Weights of a small image classifier.
Model: moe soft, width 320.
Training: soap at rate 0.0015, 18200 steps, batches of 64, held-out accuracy 96%.
Rows from block 2 of a small image classifier, named by matrix and row number. Rows with one number within an expert belong to one neuron, the router's apart. Each number is 128 + 24 x the weight over its row's rms, rounded and kept within 0 to 255. All counts start at 0. Numbers have three digits each.
Before each expert's rows are labels from the 100 images, of 14976, where the router gives the expert most weight on average: "strongest on" is what is common among them; "place" is the part of the image that holds the peak. Only what is clearly more common there than usual is listed. The data: close-ups of made-up surfaces with and without defects.
# router: slot weights (model.blocks.2.mlp.router.weight, 16x320, trained with AdamW), inputs 240-319
# up: expert up (model.blocks.2.mlp.up, 16x160x320), inputs 240-319
# down: expert down (model.blocks.2.mlp.down, 16x320x160, transposed), outputs 240-319

# expert 5
strongest on: wood; no defect; defect: none; smear
place: top centre
router.5:070136127116135112153123130188114114140149127172127149170144129138124122101135125125117110098126143100125109159154156096157142098107131156112099115154103126161107101132148107130090094152137132141153132087119103121059112151100100109128088109
up.0:100153091150151127147146091139121164119175091086109119133113143143150100178143124154145134084113154137147133097126121130138142163193167175133122130125115157117172166137084129107096099117146120127127121169150130122128109132134147076142097131
down.0:124165150144118160098137133124117128157157139142143117130163122114083206115105116146161132120144105112112099155108136095097114126125132115132121117062109121113107121170157112147103151164136121144137127132161151121164141116138141132099115092
up.1:131109111093128131129189133122122116122137147132139112139154135114153109114119119073094101110129128093115136093122082102107126105156062086117127141090127156168147127123142102120134153114148117112097135119170153129139119100124138117142122125
down.1:146154105137170129112128134159110163128132102113098174145123092105106126137152153112136097117094123101155096184120156140088144134110092145126093114175086156077108075149114100126107116099117078114139130081139119135111137140167144142177168129
up.2:105145151121134094125134150141115112117108061124111132136105112156134122134125115081082132177137136171140159111169160111144107149169172081136099139122127129100126127114072102118114113106144122119078111059086142095117131154147168110157087121
down.2:158150109125150172169154162164121137162150133129131159131107117120143109129095109126131105111087119138084125132092144101132129152137118101066116056127120143132129165124080131130131104095126076156087121147148137103137137117140129087134151169
up.3:117128148121144176145100132139153098128124115127107162124159136129125104113125101144121102141130126145130117108094159089132130122149114117127127165116136153145134082141115113090095137097084123124118098125134102141120104118081103157104116146
down.3:109101130158097119121109131177124133087119147087166144147090114146092113102124115107172163146182166115132164130136106064165145138106106104148117142145112107089155187116163114160085123110098170092070089131118143139158106128120153105134102149
up.4:134099158131143144129091112109162105146107124088143124094164121124122157121164107110102144146091102143138119108109135121090123137169132117113146103140105090140155133119142163137097145142098141099133118134092095090078105099101128134128081126
down.4:132079121110115172101160123127103100096153112102131110138109085176139115108152122109118126128189138143162140134140154146138134157132111108093138106168108123112128127107131151114107128147052126114145124142130130132112109156107127114124141150
up.5:126140096120088141127151100119126103147078106130122157138166133099164126123099147144132139135130106093112145145104136105160170120124147139131132127126142129137109060075143161115106099126143102129131155095131180155118151124106132112105129131
down.5:135118136122132163126144150092158108178145125119109153087134157093107174131109158130151147100142113125194107133142131125144071142122151122110146153116112136104111095112144108132142102104154137144114122115126091129114171099148159145176153139
up.6:132090126126124139149133133101131137120129130141127116127166105128151161126101144148137137108118120133125115105092167132093194119137121165107142148111151150137096161166103144123111131132139120088162115092105156136125125139134169136112124123
down.6:146141171129161118131099169160098127194122136123098117121134142120161122105155114126097132159119128144101112121103137143096149131148132129103160166113141168140096119119121103138093154129118139136127168120181122159120118126162143136138115081
up.7:122147093062139140158138137129068152106119125141106125109064102144152133131118069126121127144140132114118145157133147119113108103089137142112154149124151130143152148112196110090171141154104093140120121128112154138133068123125089171101145099
down.7:153162128138139108109121130128121200095147139119113149119123086161166133131165152106121121112207132117180146119130127091131110141140159102129123171158149163154162161123119165143123147137119130115113108155113127171118125136075159149123110140
up.8:128145086153109149105126092098145113151162120088153110160127181111093090131163118122132136134097118096111125159110138095146116136135124100170111152113127127096117119113137130180174130134110126113135129139132170140144100132142106154140151146
down.8:096128123090104148116126125123162148117111129109134138106160168072175093125112093144115137105114178156128083109124134097124116103135129112104134112094132124110120144101084112111149126130115121133094091132106117123111144127107100119164136121
up.9:111136115117117143149154109109138144162120110108193094132121157103122104173123148120161109136151118138107145120160150138155079118120123122129078135104133125100086157117116156145141158167113185145123129095142112118146098150101137136186125204
down.9:115144118134083168161105121159111132129099136138115140136140134099093127154173106145116130104102133176175090154131154140135132090150120103110118151147106109144108147129112145083130100100098115080070140136160092123113110133091148145158122113
up.10:097123136140116180102120106092109092132134130120150121132112118123084123150171134131154119114107087120078133139154193140134137125127190163095150119095127152134129121132115103090117129154085104134074147152125112113138064169113141147115141146
down.10:118128089163137113141113118155115162126128149143108089150114123149103132100103107142155155104173121133120132146122126140099119121088103118127111148114095129159133141146133111144175116133123145130164087095171087124122140124083171141098144150
up.11:092163139133137111108134139153167154154122123092129147132124179127118108128094112074084148218123141114150151107166156104140123137160188084145105109097118078133143139109107117150134157105150161118145110108124105110115167109145143130137106098
down.11:107139125087147161204112131151074116123149147100120121111113129143141134136101128164118100134103131154123139123134105086025101102089138134158134123133134138110126124140131146114134159115138090093124137173169139109097100144091134148140135143
up.12:122121127094136147117170138151152142114133128132112147126161129121146167095160148143092138148122173107131138154151064114117113166160112119111129089155163083125181083134126112148162149153108122140158115094139131136112134135148116134106130123
down.12:120100117142145142102173154159120136107114116134069131140080154127137123113100130143102135095097156116159112142122132103125112154145103099120120117138091126126108124152145100093161120128130119135105111156149088133109184141098110107141092124
up.13:136129122122100102161125114109105151127125124123163148151145104087154129110103111124129118089089143154139148132092142094124136133145135155099104126135113119139077113094149102121168129136119106172161150118099163105107135125121146113121151150
down.13:129175172106151121130130167147144132132071120107142172149148100166173125170134117110121163171142160135137126097137122107105126141117139141142136112141122136108132131090133129126141115125109139125125142115124154139204100123128132123128144113
up.14:120155097115121195160140151141120110108113136168186120120166113154095121142170134090113136147112092132105111139146088106143142100117145116155142143154080163082120146117162078127160126139150173154085138114079114150108143110072111141100116141
down.14:100100144108146145109133130105119095163151152130127175155168151144165079142129129105136110128111138154176165124097128142141111104154110152125156108140105141137151111133096158131118147075113121140105087075166059141098118140069175143125143130
up.15:128129153137119173127129122124143155136141096116155148152105116112117114117106111150132094111123117104095142124144151118109129118130128111155177134152141139123130169136175177129138106126090118152145175095140170161135113136119103129140121107
down.15:137128114165140135140136120132120126181161196123167095103121109147121106192145142104132103116080092126130130155138119149127098117136137116110121144133155134110146094184118126127129146163130131154113149102160131096125124118097128161162135148
up.16:150153114137142130127082129158115098095121155097143124083146133145151161149164121151125113166169143139132091094121139114152119106121115133162130124062158135118151111131125126089135133118097126093140106169177122116129071152151164148141123133
down.16:103139186154097118112130164166122133175145147143155084175159133127115113094106158138152138129131126151155147103129154096106106104105131132127138121120129124104152144108148122104129096166073127129115093154154112107142105115143139134133083164
up.17:138125100134149141140107088125127098170156131076074107137121137145123146132136142162091145123083125139110154137099116125134139147129147101145153138123156148108131124112129136130163156135123144099118128092165158107107107115122134157121113086
down.17:068156152129142099103108146157122170127173106147157110108137142117124145102098170120111078081148140099108105081098132122131135111115152144112111099076119131167104153148167160186134123145132101152117122118139152103120114161106145142131125203
up.18:068146146078130147184131122111102077116120139120141177152120152120132140152124107099092112132144107127126142105092139084114125133107133133155143131157105138130108159097134114151083154118154160115127122120182137191158127112126137114104146148
down.18:126112118125168153092102096102139152118083125133104149131107161155099096149128155144138121116125168156164116093131146130131162140133127198143131142107153154157184139138108152119124123101139153147124095121123126130053139122120079131151126135
up.19:102115152151125116109135126156122104120090161087183135076113158140109109120119103107119099098143159139116081107145173110148170101120131112140108098154130091116126099142117080175157116149144147119123137100144151152108108108133123118154146110
down.19:152153166112150136110146116109109118116102145136133117121103160123146127153139125174121139134115138116159129108125121154115132126112097136130095122099110091088143107145066138095127134136129196096110117080090112120136126104135146109131135171
up.20:075146152104107102074138109113136109157132130142099100167164130149092129137142106151155140104123093153120146157119142115129142142127123098162097135105084114143090152123072100124169092130146131106112141134146134161142157165137093134133146124
down.20:135123147144150116131120123170111124100160058155186104095164158132110117112148115103117142127113105139157156118172107130137161134132139110117094080109125116109119118126144166161111140151113150139155121078101148160125094096117120100184119130
up.21:125146107121135125107142133122144129110108140129142140113165133116147123162113140108113121156123132157101101175106126153124074165161131111145147152128162123153139108136099141120175133123094117133145147145155116143118142129138130132181099113
down.21:126111115146100125078114116127096130115088061171128140153132115102134130128170105121113118081140166135118126148132158148170132136134138093112114167102112103124136148144126126133109140130142143089152096141143131132120138155145139100115125089
up.22:112184116113118079144108121167059163154162076135100134098117112144069112103102121141125107130105122100158118129182175139102124121123144103127135153117147137141136140142136140162126124091107069127106126120131130154102119110110132105149136148
down.22:159167089103112185124117091129097176092157110137128145167138107112106119139136157122141137122111137091160158114128136102152115124118161094121157108113194113117135126127100140102113124137145126094124105156132139104163149150145173136150137133
up.23:147167118124184068155132134142130173110114143123128139145108086111170121126113080123127103121140159096155131149108166118112123117126109161158119131095125153148109146084164104121121136104121110163154137103117148107153118133082100139135150153
down.23:146150138143120160173111096114123142118080101157135141142072124148140108139127148128132122143139114163094125130126093110134138103115133139148081149150136134112151141130173146127094155111125108134129120105135116143161114111173143151091122142
up.24:134100143089135130077123125156126150150116125099138105099081136077131110099104137117116103127165122125128133113133129137153128108113067128117092141115076143189117131167146121140117149140108151107115090138131145146144105100115134106125092136
down.24:182111138110139116116144094131106133136120166097084151127082103120116148176087099133108133114124185147130098108126147137067163100116130136136133139153165120187153113131147092158088103106118118125114130146143139170138134117118130071109112174

# expert 9
strongest on: wood; smear; no defect; defect: none
place: centre
router.9:153121092130119146150111154126116090150112137141120155150105140121121102140133150116161118161152113086081132144117086144152099164105119134108155100140112140087127126161103158166141150079125080125133182133137124164137128177136076162157148103
up.0:124201116135107130136142115108136163133147157133125136135113059144144064112132121131101154120101142126146117172116124127121184153149104122137116110110149102115174157121130105124118130118134125139137120127136121097107132111170118110151159089
down.0:125125095097172111162103086115076130139129174097134138131129084099158125116162127099098135125143161124090141164117166118134154101175132126155103107135137152144111162131163110149200098141101138100146147077133148106113101104127131119101085096
up.1:123100124119121145109136155135126146119128136122126085102125126116120205127160132129143128110145148144132154127183112058120138077165150112161147126133136116125143141122118144106107151141137140149128123168118150127160135147137137083095159139
down.1:130152120138086116143104140127108112121101129118138177139095092131145095104120116122114138167143158125149083109111162138111101130175117145100137096179133182130115122129188119098148143107140143107085144153164099131146110102095135107123143120
up.2:032084112106116139135116099116116104131124133084163096155098111113154150120090103109119118139156126096120167112110110146149137130126131108118150091084098171115133138135155085134105123168098126136157159120153112099087130138082149122169130120
down.2:189187136120104132094138112097108148140127075134087146064115142086148132134084159102113130137156101140114083143141111133115124132097089138118129120182152119146118069142160077114169126101155160111107119117083124154138172089115127133094136120
up.3:147094121115167068098118061141071126120122161142097118096148138149107125130118102128116128113140116152159142137107116134099113121112160129141183138075129150120145170117109154117166156125113112109114097134133127103092122143125153061140096153
down.3:107102112156128089123140148137118107156112151116093093097112128139145122126113144178141137130092131115112160127158157148153164137110128119121174128105083065127104135146113108112133130115108084167118144150145133133157159135136145124101161100
up.4:083082123118119143103101143124127167135135144133130056128101146096126154113152122116128141145134144161114133154101148090048135131086127103103126128160138092140128151112180129150129148110137122126109079159168139132094118146122154101125131114
down.4:106133137090130101136103137134125116091104100110102135098171118100086087085108147098158123111171135119093114195118163119137114078107123147096126143130157122136125125119114105122120130118140120142118152095121126073140124139112138109131139078
up.5:101159131078120143085147140126135170157121154102108128112141142142145132128121135141138141104106130183137124104118113109101098117150146117129130110139115116131138152118127090129148059122104118117146089143154119160127120154146153154147104146
down.5:103170133114130158170106102102128131102137135083160089137150117116121121112116147127121163113148154149119120122136158129150130136099071183146129103036081145133104120084154127133109130122168120117121140128113104103115147163135117115138086118
up.6:105093112106106160111129130167140136140121111125151107172132127104140102127089113147130111097155099132137130124093092132152105120128146090096105144085138147183156139117161155097114189092140148192203112131086145110151066117127141144097139145
down.6:107111126097119138095142148065133135123132110151099158124121067074161083115116135129136094138120110127097147145128103124135133128174143113134130137138139124151078090131119091123152137136122168128127102129154081126139165159129136080097115137
up.7:126131128131172133190113144141129079115127100127106131124101138115142119131068117120103132096122128066120136141075098142093154164139134151142108154118134150125114115144158133152123123098130124146100111118115114126149133130152132117140123115
down.7:207117110130123134162131144145118145171105133161146119117183162100170127166146179101155121130110099112107119115143138108137140117150145144150125153137109073118142154103132095142130110112113148128146110107137099102127104128131149154135100159
up.8:126109108135098120183133142113113080127126141134110150096183136110109119097151136136131139105092153139145151152120160131133175144146096108124135141161139128163088104091138154077102109127178146161116103157131119108162152108089081122101129123
down.8:138114117108129112106128129119169162156090141110154136149104148172170140158125084096108114126131109096105119110143098132140093155156122130143152113088103128112139118157123133160146115164125146083146149145078136137071091166104139137107159103
up.9:126147161150125128104135118173132149142096121119165151140091114069133118118112159168156105096131127093127158114121135107102146112153138189177104118092103156098157120117116126126138139117102120120137139125167176099102108113143160094142109160
down.9:105127137089138133152150128073111125122115112086077123133175126092119112126088105083120107168113149155119164170111138123104093133094082100134140135096152138170110124114121111104109139095114136114069139098133104091122093155127147138108090097
up.10:174104144165121097080110130102141119096111130143150143138109111104102172130145129171124131113111147109089120158079129147160109139137190119141135134099181150098133081142105143154193138120111131119132116103121135121158110126116118124134130100
down.10:141122126154153134153113120105128127133134142099136154144157182129134110154143148124135143109119102103149143116151097103058140070149137169125132137144104087146107162130125109148139109156102160147131124125134115128095147127168161098109138110
up.11:137173109115142148136164139146114146132133133143148090134117101127091167079099156147152100169113160123133125129141131109123144162117133145151113122140140129155095164130160133144147091160124107087131107117141109088142071133124109146108118114
down.11:113142147127135141106135145120100162127097135126139121107136118097162160137063147125183158141173121121140139131102167150101150112149157143123130095132163119127094107104116116165136103178100163095129118140169143138131052107156135126095115135
up.12:082092137089053146153197123135141107116114123125140109097104144104139134125145114115130112124112112118122121145121090126161105120144190113116117138083127102124100134103142132127077119146099126128130082109150109110122134146126145146171070136
down.12:106126120094133150168137139166133110114117133117161159159134134085173092142119116124146133141160100185116131088118131166127154150160072114127119132112109172121081097124092128137128140161149105130139100113108144179115191096129125138104086081
up.13:122168157126107153126102149170140109096121113150130173101116129076137091098079160153139141176101149172123112134126154146123136184121153104142129116113142091133094081101145162140099128120112154106114109138122131127127089110145133079136126115
down.13:127104115173143103122133136134115187136134096160135123144095144167125136139128112075120106135100159135142107127144170137119111088145181131194093129064148144127161149105121121127141133136183148131137137123120123148126127125122148127116135102
up.14:139087126147149167150104124123151106133092126076125140104135121122093162126147090106155163134185100101129101121111120117151116161107120090152108136102138120085113085182130096138131147101096110164125164127152108133148147110147138126159155178
down.14:143103111080125085141188162133114141138121120165155128149166150157182131125082167144166168153125144163129123140142120131130135107168123142163130161165113098116125136127127125110130127167149124128117133126126136132091122103139112129113113123
up.15:190136128120147130143156097162128109083127155122112136127115144161130141151125136140090124085103138124111130139109124113134119102130124107085078127064113105146158142095112124147121138113140140127144098104088106124085138121136126111124102091
down.15:131125140080099088148132114112142159185135130162133150132165119140117138152089108126155132156116103156130105160130110161188149127139142109157135125156125155124149129110107126104137129113115121156105153135179125161149157092134137131124110171
up.16:165120130135097121092153116075120111108121149138137151117123151091141126113124123125157118138133107158159172148164138095129114130136113115121122135125118152122102111148147150155126113149138129117104155135142155070093133140188133161116167103
down.16:154126157137135135133132118101140141141152132115104117147111157128129101179172122138105146091116102117179168157076098118110099162184107122117125127124115095137159122157110136131093130090127165137131108147136144142134132158145119132136125174
up.17:123150154101131122121153154130108175104099096092125139127084122139131097168149157172120097091101092086158087136109091143126128135119121114121113157093092147152151159148167149127138148095150153145126154112113142136150133131160151127144134095
down.17:093109122124137134116105121090117094126170140119119164135182123122116108145165107158192145119102114092145153110121102137128155103167123133139090116137138097115122104118161127162100131144109069134123096054113101162085119114131104124177103146
up.18:115138100144136147115121059129146105097130121160112120124142145109148141121150078127160139103175113110181103144137122109108127134151139152079109108138124150119102119120132129110178208099136155163173164123120165094145151112148104126119157144
down.18:121120105090135109116142108144148066137204141109102124085137156125171114119123127140097093105092137155142115152116156115109112113127129103126144148182164150131174107121130143144146111102128115085116129112102106137102187122125150157178102144
up.19:121105123125138122122162121134087097121120127128128131143106130128138110146151148110091105062130157141122141124157133100124128107144118131155100158103154124137118110122141121140130095140098136133131103115136115107142140152135124134139164089
down.19:103142122182114102116115207157160124147101143145126116135156112156191127139173148163133126147139112101118131145120064137118094130144149100159108132113161093128132114083076116102099121145143123143163106120109095139092101162145081133120125131
up.20:130116138147167159141113124126135165123090146188144131186109149137106108123127150110138145121125169104102086174052099153156133128135145097120108134131161105130145128160108111132203103118139136088124143111141126118131199104130105094122112120
down.20:195098125099095145175139138163149103164136145171151086130130111157164105133124137142109120138112132148163107105118128142125119120112149131155122146123105121129128111130119163124098140126159139166117122126101110115137120106111136119109058141
up.21:131139163141105116088154125111155151117120153125167100137153099141153183180153140172158115143093161142118093141164099112091137134113106144137094125119140070120128160126134151105076093142140146111091136111148137142157132147135125145105146129
down.21:163140094202120110137111154124114123114109090141131130162138144156139136148136087112116100131114139094134129116121140125153145129130145181168117134132084084088114108148103120132122161129131134150137097147174116119110083119161121089124144129
up.22:136141117138147110137106149109101125126169155103147155153110136162122156079118111133134144144136099124134114102123103101159109139115139173117108147184148125114133100147142103108168153120090141106167196131135132188123158114110144174111149110
down.22:149156158160111125124171115148149109074159140138138135128094132130141140120150117069108135125115184131146148147148116107123148098119103128150111118156080148094074122160108141100100100122170115130085120141169123113123154109134104121151081169
up.23:104122112094108135109098129113140133131122128129115120134154124136102144163143148124136083116089121122108101091092138149130102129090135109159126159116148112134105158106117167132098122150157116095170092141144106114144162149095094144127113102
down.23:110118132159163199137146092155069167111138150092127109124092146092166074107146126125160144138155111090075124091154176144133113108143165104105124148129123149122143124110095150128125116168120130123119115117123135129144123142112119142093128140
up.24:136169168128096141131140159096121109137154139126117153139174149079130116141138160137149132090121117141100159141164107135104090165115089132123140171116074131146165143104119153078121149111133121154076142142137115112138135132089135127141099145
down.24:112135129083154156152083092136127121141152156139118096104107107130096110134136071134125149093126126124147148111115100171113149132144114131132118101080119143098155164108166099120167151108084105154149114132135148095148130159121118083163171126

# expert 2
strongest on: specks; woven cloth
place: middle left
router.2:126150150170105125123111156135134122139110124119169106126141134139080107091138098119128125137126133183124180154136122119152111104130142115129134136103085109146066116130134172156101101123099156139162134135150149108122088079154141182125139164
up.0:110111125109154108082159133112175114130156099131102117110148141154123112152131122120120128135121148151117139136116123141096094101092111122142146115123128153146124129151133139092148125138110159145112119102142136168151164120097118137135114132
down.0:157102116117135138135126075135136113131113134131105118178193134150131109160124164100125128122134116118114105124140150095127121079140141124117169117150136164124138148147102105119094134125136107117120118109175095140110167119109144080119134142
up.1:098148117177147173154133137143118143123137143130098115154138131084136073103128123184125081163080135159166101143106137124131147139151126125085126091107129159174180106180147133142102111092174149179124124117126111129096112126102136122143119127
down.1:156156127155123110129143136110117104124134142140125169128148148136121167156098095127116118105129080098126088082124105097123118136124130095102125135111126106110093125127108116125123136104121128113124142137135177123140123089165109164157156157
up.2:143118156129125139113150111115121095144123094146148108091159173068158118151136132129132143147142098086125149137148126093121106120103112130114114144137108134152111109113133105123088110137116144146132135086125130154131116136124137102156105141
down.2:150137113103140124120134112127139139196168097080155104140176146121137137146131166101131142122162142123155123082119134133201127157142128128129117120112112125144140170121139109140167101158111092138130153134117180143136146098119076069133119156
up.3:133143152100163140123140147091124152106167145124163082157117160120145104145164100144115149159124134146147135112121136139103127084129120124140119103133127056105134079143154127118137153112109137116131148103163182157095137151119134136104115163
down.3:139123150156136165121113130109076145089105131150156081120137147110140180128097127104137106102106099080130169095156070102147099163143156139166116135092176168095131128038133136138127129132113147134108134133121090121120160128112123125145107105
up.4:112135148136154155139089129112085140135131110137154151111117130105125063146083113120100150151133098143132125129149176101128106130103094106129115106072151172137129115116112234103125158135118090123133091114152142152094129142156111135130149121
down.4:099137108114133122144187076169171153086128137156135126123107126114113124089086125124138125122120114122169109136093126155131170145145149097146104156159115151117115135122093132125148102118145179149138144123125102103117124113114109140138074135
up.5:139136152108152112180154138132079111120138125103154132151089155129152135136108100119171161155131093115127127130134112136155089148145130111155094152100136153100105137152131133159130136116118131136107089134141123123132079109100135176102161133
down.5:141132154110135117050183142171146120134103095169170158116076147119122174107130126142149132133112153099103162142140072091162136109099094169123102173143117137108093124091092113133107114141113135136137138110120126176139111102130127151137096119
up.6:170106176140169102147145152118143123137160155131125142114120136106135116122126126081114111117106103156140129106167130127142129146120115130107175128196121161124084110111157085116183096119096159164137119073129194114101135101075116113116114126
down.6:132114071130124127085179144120126096145103133122138149154113120093128158179108126152104110108121124154129112162100126102100154113092143141110148112138042140148137145113129119104104088127152133152094109140144146127156109112153110143156126155
up.7:127101121097126130107159089129134097136137101164131179089138106142150127130141144115122115107117134120141123100141151113162122065141125143139119130142130150126072129088124147101098096144111170133148101096118136119167102143104139126127104155
down.7:152126108179148135117096143110073118134135088093103146164123102141088127130133160145144138164181128119106171123188149156143130130185108106107144121132143103124153136148162132132140092114136124100162117150135170111149113121109100109153165108
up.8:141169175123145145120093118152154148139140155146132114128143131129130110150156147126135148152127158109120157152160176104141091158119098144132136110113137143103130107130083111127130089153104147167132145117160155135101134157119108131112131145
down.8:139076120142150134120131145145122107102140138087132168113130124116114112134124144123157145149117118154137123115138109097105164097136122179140114148135130141194115082123115103159125105118125133108126131120130169103152146103156107140140106111
up.9:126106117117094112109169122145106151120115105165116115151117096138161135143077122122098121109135136138148173116085084155127138133146121095127130117178150120127077124125140158119110119117081121114131085068134092123159146151133132154124103140
down.9:137103079116126158149170113134164127098133134133087170123140081085158091113096148126183097100111113148096092097128160148139145115121144128111149136140135165074119099069079088097119084137119145102108141099128145155121137114124136130114126126
up.10:150102111113153132134127107165086128113127126116142150160129131131151134086131110111105151175168116100115126139158132088114133128162134148131141101125142174101111080116156161079187100148141137163131155130092159095063155122156163195172101086
down.10:122142121109135074131137152119113162134132093200069203152133166125116124107090117181098147105142120124136136130101083113087146131140095152125127126127119124140160116131117153117124102105103083133115165114116101129119125119107143147154111157
up.11:116121154071105109079138115137116137115139126138134131153126147123129144130121101079143135133112084131124161178132131155164135146125129083148142153112159128124145104098139109156114120121114083111167108125109178168133093128113137137094089141
down.11:092156148082118134125121124164105112116113128070202160141120104128120133114166120137135157152134113120094143123141127124074127128131126129114123109165144138115116088124108125124120143128144129116104153092126087111104125117142140126098105128
up.12:115173167123158153085140152141171140119144128144132125149083126146106098143161133116095103132091153152141119145104063125142165103148134122165133156107160118124132169149146174107132143079135111150160118134145114122135074127115118133129143132
down.12:101146139117151096163108127077078129102131140103158098163171131130131137107141141103117182145102127140143130160130140156178158099144081128157137102142144092092142113124115104128127143155155143141107118196140168145114111090122122097085115066
up.13:150113131125157106175100128144140146112124145162148125161117147120126158127158126154154077171069121123092146110137064181100104112131166167146124144139144169165134126198154144110113111141104140130165134086115142137137120134180128142143116138
down.13:146160128151145077130116128172138108127099156140148125174140094148145165140126140141140137153144133173144147154113091108144133118109162095157086101182113121096134143122080117153121104126106138116113101139137111075112147109131104145104161133
up.14:116108126113108147124129138117138115130135108090154134136146161154148128152104118128118138127157098102146111110119129150108101160108129133120125117148139135138193095135136143135144144097101128118141096134175092135144135133101122130151119111
down.14:148133131189129116135128125168107127137144076153137094113151126107090086104131142119113119146178158043130143146130149124152154120113146159126128126147121146130076118186115144133131105122132143136096165150145142108139152139136143098087127130
up.15:124118102142118166105119099128141146138130136128126087160120142117147124128143147131117117169146135102096115104137085136120095127134117130151141109174130129119119168135131116078125144120152143093125141085141118125087157105133161127100078143
down.15:174091152117126135161148122161107142103102160127133174127149114125169080157135138132135124132133135157124124170115123087128136148121156126107156163121119112115119095144136113115132076087093115122150107151100127133141093144160113128131122119
up.16:130148117157138112143131085104116136141117094102122129122129116105095121101155128143100134133104134119119131126167100077155097119044152118102138119115135136116201114146136105158134123118141135151113134179099154117132103154098110109120146142
down.16:120124101162108129125114141090115088171135127111160121134126124136121140122125141130161137101106105140139085132140123098160127156108117124108122125139149091171144124114130100138102114078167091152122170149111145109125075133102110150099098110
up.17:126096110125134089119144115124106139141141102130115100119093142100085141159131121131118155117142165144154128148102093140118146142135140175186168115104157093064134108096121139118106135132116107096083131145135146091123126135155165144141062147
down.17:136172155079201185143109157104150139122090116147125119144149135103128114142128124135136114136128091112149148147189126199142115172133121145127133116126158109134108133139125140115147156119151117123148156114137136122131106128102086142130168154
up.18:105141110140137114164155139136163150143128155096126143134183137134146168099184144128118110159112116097127133088137119102070119120117176103111141125126127132170091119136076144144112122087138094116157156131104141120225119122126120156091134129
down.18:108151125116100120142135135132103135154161146139148135116123130130124133103094159152137161112206125163196135137125144143145136132146112117176141111149113136116131065130114118164138127147106108109150105090154132122087127116128103137119139154
up.19:115137147075122131175154134128136130118116139165113149123142173158198105103120140154151136093112141103121145121154160117177149119092138091103131115102109132117115106131118152107129133093106086150144098155137122130194104130146135114104123156
down.19:099130102137100138150135113095115120165128110129118132140112107125144140112128140106107171121133133121140136143126131162111161105157123107143125121119103145118075116154109112095114158118094139121107103090118132126114146104116161138167136136
up.20:108131159147133110096097129095135098156115164142105081107126145092154150115155117164147125091110091111116106161177172139131139090115109116117110104128133116108135133149132142144102119144127129115156153153133130130114151157124100095100123158
down.20:119107133144093140186153098107113059176075147150140124153125120157140131153126128140131098122121142121079109123136118105155182086113130143078127137111109111111146122140109143098151088104112131138102151143121126101130119149061126127145128118
up.21:119190144138122120121147107119132122079084145140098088135154121117092110150159095158113122079126128168121122108110143122120162080156121148131113125094107108155130127140116146168111110110104155132124116108139125141093114123103126135154127100
down.21:102136101129144110121094163092147161088129108154126155174177152113211134117089118115159191161146157124162118130118134119083125169115118106182132190117143084094102114138114133142158121130100110089138152155154154153176128125135145134151158140
up.22:098083097150103133165159109149080105105104134114134145171152122107136102161097110152129152122107165124109150133084122136084145130163117182150097096136120094112071154112121133125142112108167108123110120101164129139082135157130157136139124130
down.22:103122130137095158114155121078145151160152117160158073146093127129133099100111172104114090128151111121143109109105121147143145112129136137088171101094118099139114117092105125114126127126124148080121155158133117128146102142158105138186084122
up.23:118125114118113149120136160112140113118116113119141095106152127145115163131101202111143148183178139155143123160123119117158126131160111109156137128137143094124156140166099092124098121136155145100131132134150085125081152123125109106090156136
down.23:151118143105126172169104149140094157173120122130117165156131135133136092120129131129116154137117126170144125152094116114102091127080121103132165143120129148132160107143087118151111146111116091125167129158131085139110183134078116112107128138
up.24:104120134131066119166154173114155135148141124162105160139121114114111162167138119121136146135097130140124160104155117118135150131145127114142124085147124171088133151185116124112096137128162143156116163081171091165153168116108167085125129117
down.24:122097087115154162176155103135110095099116151138131162117122142144137115130115137110138153165126138135131109136095102173162143094119137126164127139146196133141144167154080139143129104091096097125111098115112158131108113119092123151145092120